Rows from block 2 of a small self-supervised image encoder, named by matrix and row number. Rows with one number belong to one neuron. Each number is 500 + 50 x the weight over its row's rms, rounded and kept within 0 to 999. All counts start at 0. Numbers have three digits each.
After each neuron's rows are labels from the 100 images, of 14976, where the neuron reaches its highest value: "peak at" is the part of the image that holds the peak. Only what is clearly more common there than usual is listed. The data: simulated telescope pictures of galaxies. In brackets: how many of the 100.
# fc1: MLP up (model.blocks.2.mlp.fc1.weight, 768x384), inputs 192-255
# fc2: MLP down (model.blocks.2.mlp.fc2.weight, 384x768, transposed), outputs 192-255

fc1.426:500564500500500500511500500498500500500500500500500500500500411500500515500500500500120500515500500731514500500637500500500483500500500500500500500500500500500500500510522732500500511500500500
fc2.426:500500500500499500500500502500500500500500500502500500500499819484500500500500495500496500345500500500500500500500500500500500500387500500500500500500500500500500500500501500500500498500500500
peak at: top left (42); top right (38)

fc1.586:500424500500500500494500500524500500500500500500500500500500715500500506500500500500482500611500500479568500500496500500500638500500500500500500500500500500500500500486489546500500273500500500
fc2.586:500501498500505500500498501499500500500500500650498500500488627560503500500500478500525500513500500500501500500500500500502500548507500500500500500500500500500500500500508515500500478500500498
peak at: bottom right (37)

fc1.458:500502500500500500247500500502500500500500500500500500500500677500500489500500500500372500400500500527583500500563500497500413500500500500500500500500500500500500500482503705500500538500500500
fc2.458:500496612500499500500500503500500500500500500376499500500508703436500500500500497500424501403500500500500500500500500500496500423438500500500500500500501500500500501500495303500500490500500499
peak at: top right (32)

fc1.543:500458500500500500487500500443500500500500500500500500500500637500500519500500500500330500516500500700456500500731500501500650500500500500500500500500500500500500500276481640500500350500500500
fc2.543:500500470500479500500504496498500500500500500469500500500497523791499500500500492500528500370500500500500500500500499500535500525492500500500501500500500500500500500500503490500500519500500501
peak at: bottom right (34)

fc1.157:500483500500500500531500500524500500500500500500500500500500612500500442500500500500284500429500500480543500500487500501500531500500500500500500500500500500500500500499510577500500519500500500
fc2.157:499502519500508500500497502502500500500500500517500500500506716486497500500500504500546500244500500500500500500500500500515501610217500500500500500500500500500500500500499142500500523500500500
peak at: top right (35); top left (35)

fc1.80:500505500500500500523500500576500500500500500500500500500500533500500499500500500500385500611500500433475500500391500500500000500500500500500500500500500500500500500461512546500500456500500500
fc2.80:500504504500501500500501502500500500500500500647493500500550512524498500500500505500527501524500500500501500500500499500502500586521500500500501500500500500500500501500529537500500491500500497
peak at: top left (37)

fc1.185:500373500500500500478500500491500500500500500500500500500500458500500475500500500500440500479500500640344500500607500498500657500501500500500500500500500500500500500180546544500500540500500500
fc2.185:500495519500467500500501451503500501500500500495505500500469505674374500500500429500480498436500498499498500500500500500516493506525500499500499500499500501502500502500501583500500409500500512
peak at: bottom right (38)

fc1.113:500492500500500500500500500499500500500500500500500500500500221500500501500500500500248500515500500494494500500503500500500501500500500500500500500500500500500500500524461957500500503500500500
fc2.113:500500509500498500500500496500500500500500500697500500500500445525500500500500508500424500193500500500500500500500500500502500499525500500500500500500500500500500500500500488500500503500500500
peak at: top right (33); bottom left (32)

fc1.99:500463500500500500495500500580500500500500500500500500500500485500500497500500500500497500528500500422556500500663500499500649500500500500500500500500500500500500500597555557500500689500500500
fc2.99:502496479500461500500504520503500500500500500589501500500445589475495500500500422500408500408500500500501500500500501500497497492467500500500500500500500500500500498500522537500500493500500502
peak at: bottom right (33)

fc1.716:500526500500500500436500500409500500500500500500500500500500647500500472500500500500326500550500500455546500500679500499500536500500500500500500500500500500500500500621313513500500822500500500
fc2.716:502500503500426500500501490500500500500500500514499500500499386518501500500500506500483500461500500500500500500500500500501500553481500500500499500500500500500500500500510517500500517500500501
peak at: bottom right (44)

fc1.548:500504500500500500501500500525500500500500500500500500500500708500500518500500500500507500506500500494550500500532500497500641500500500500500500500500500500500500500465445778500500473500500500
fc2.548:501500510500474500500500496501500500500500500764507500500503492204498500500500496500483501523500500500500500500500499500501500695464500500500500500500500500500500500500501062500500504500500498
peak at: bottom right (35)

fc1.326:500544500500500500496500500506500500500500500500500500500500493500500513500500500500202500548500500872512500500488500499500506500500500500500500500500500500500500500633220580500500503500500500
fc2.326:501500499500484500500500509498500500500500500571499500500442564487494500500500534500489500139500500500500500500500501500500500442483500500500499500500500500500500500500506485500500503500500499
peak at: top left (50)

fc1.106:500505500500500500348500500485500500500500500500500500500500264500500500500500500500456500515500500455497500500494500503500486500500500500500500500500500500500500500261512771500500501500500500
fc2.106:499501507500493500500502492501500500500500500512503500500521484500508500500500493500502500475500500500500500500500500500500500609484500500500500500500500500500500500500498108500500546500500499
peak at: bottom right (43)

fc1.353:500562500500500500493500500493500500500500500500500500500500495500500579500500500500157500539500500450439500500430500501500484500500500500500500500500500500500500500375737691500500282500500500
fc2.353:500501496500463500500534512499500500500500500496497500500510475498509500500500615500593500241500500500500500500500501500498501581474500501500500500499500500501500499500481560500500507500500500
peak at: bottom right (34)

fc1.481:500504500500500500510500500500500500500500500500500500500500463500500505500500500500372500507500500410391500500475500500500512500500500500500500500500500500500500500549501700500500489500500500
fc2.481:500499502500506500500500506500500500500500500555496500500501510484496500500500449500588500504500500500500500500500500500501499823492500500500500500500500500500500500500500435500500505500500499
peak at: top right (34)

fc1.61:500392500500500500530500500180500500500500500500500500500500273500500482500500500500300500498500500439512500500614500499500686500500500500500500500500500500500500500343487561500500581500500500
fc2.61:500498483500288500500500500499500500500500500644498500500503490516495500500500501500497500473500500500500500500500500500499501455521500500500501500500500500500500500500500495500500487500500500
peak at: bottom right (35)

fc1.584:500421500500500500504500500513500500500500500500500500500500354500500505500500500500493500575500500484555500500486500497500389500500500500500500500500500500500500500490505426500500509500500500
fc2.584:500499508500489500500501498501500500500500500473499500500496462480498500500500491500517500264500500500500500500500500500510501523931500500500500500500500500500500500500497469500500529500500499
peak at: top left (33); bottom left (32)

fc1.21:500370500500500500492500500510500500500500500500500500500500527500500486500500500500398500494500500563545500500492500501500529500500500500500500500500500500500500500455479599500500509500500500
fc2.21:500499529500490500500498509496500500500500500506500500500505459479501500500500507500468501131500500500500500500500500500499501473641500501500500500500500500500500500500492571500500433500500504
peak at: bottom right (32)

fc1.210:500501500500500500503500500494500500500500500500500500500500350500500504500500500500181500782500500367498500500491500500500486500500500500500500500500500500500500500490571741500500502500500500
fc2.210:500500499500498500500500497500500500500500500510500500500500498502500500500500500500596500532500500500500500500500500500500500500503500500500500500500500500500500500500499499500500521500500500
peak at: bottom right (35)

fc1.689:500373500500500500542500500383500500500500500500500500500500416500500476500500500500514500579500500492479500500443500501500501500500500500500500500500500500500500500489528817500500459500500500
fc2.689:500500504500507500500499501501500500500500500469512500500505451560498500500500507500517499000500500500500500500500500500474499626488500499500499500500500500500500501500469533500500505500500500
peak at: bottom right (32)

fc1.232:500504500500500500523500500615500500500500500500500500500500495500500478500500500500367500494500500444751500500494500499500511500500500500500500500500500500500500500175555777500500602500500500
fc2.232:500502505500086500500496486502500500500500500503503500500498441478503500500500492500445500519500500500500500500500500500517500696495500500500500500500500500500500501500520482500500513500500498
peak at: bottom left (34)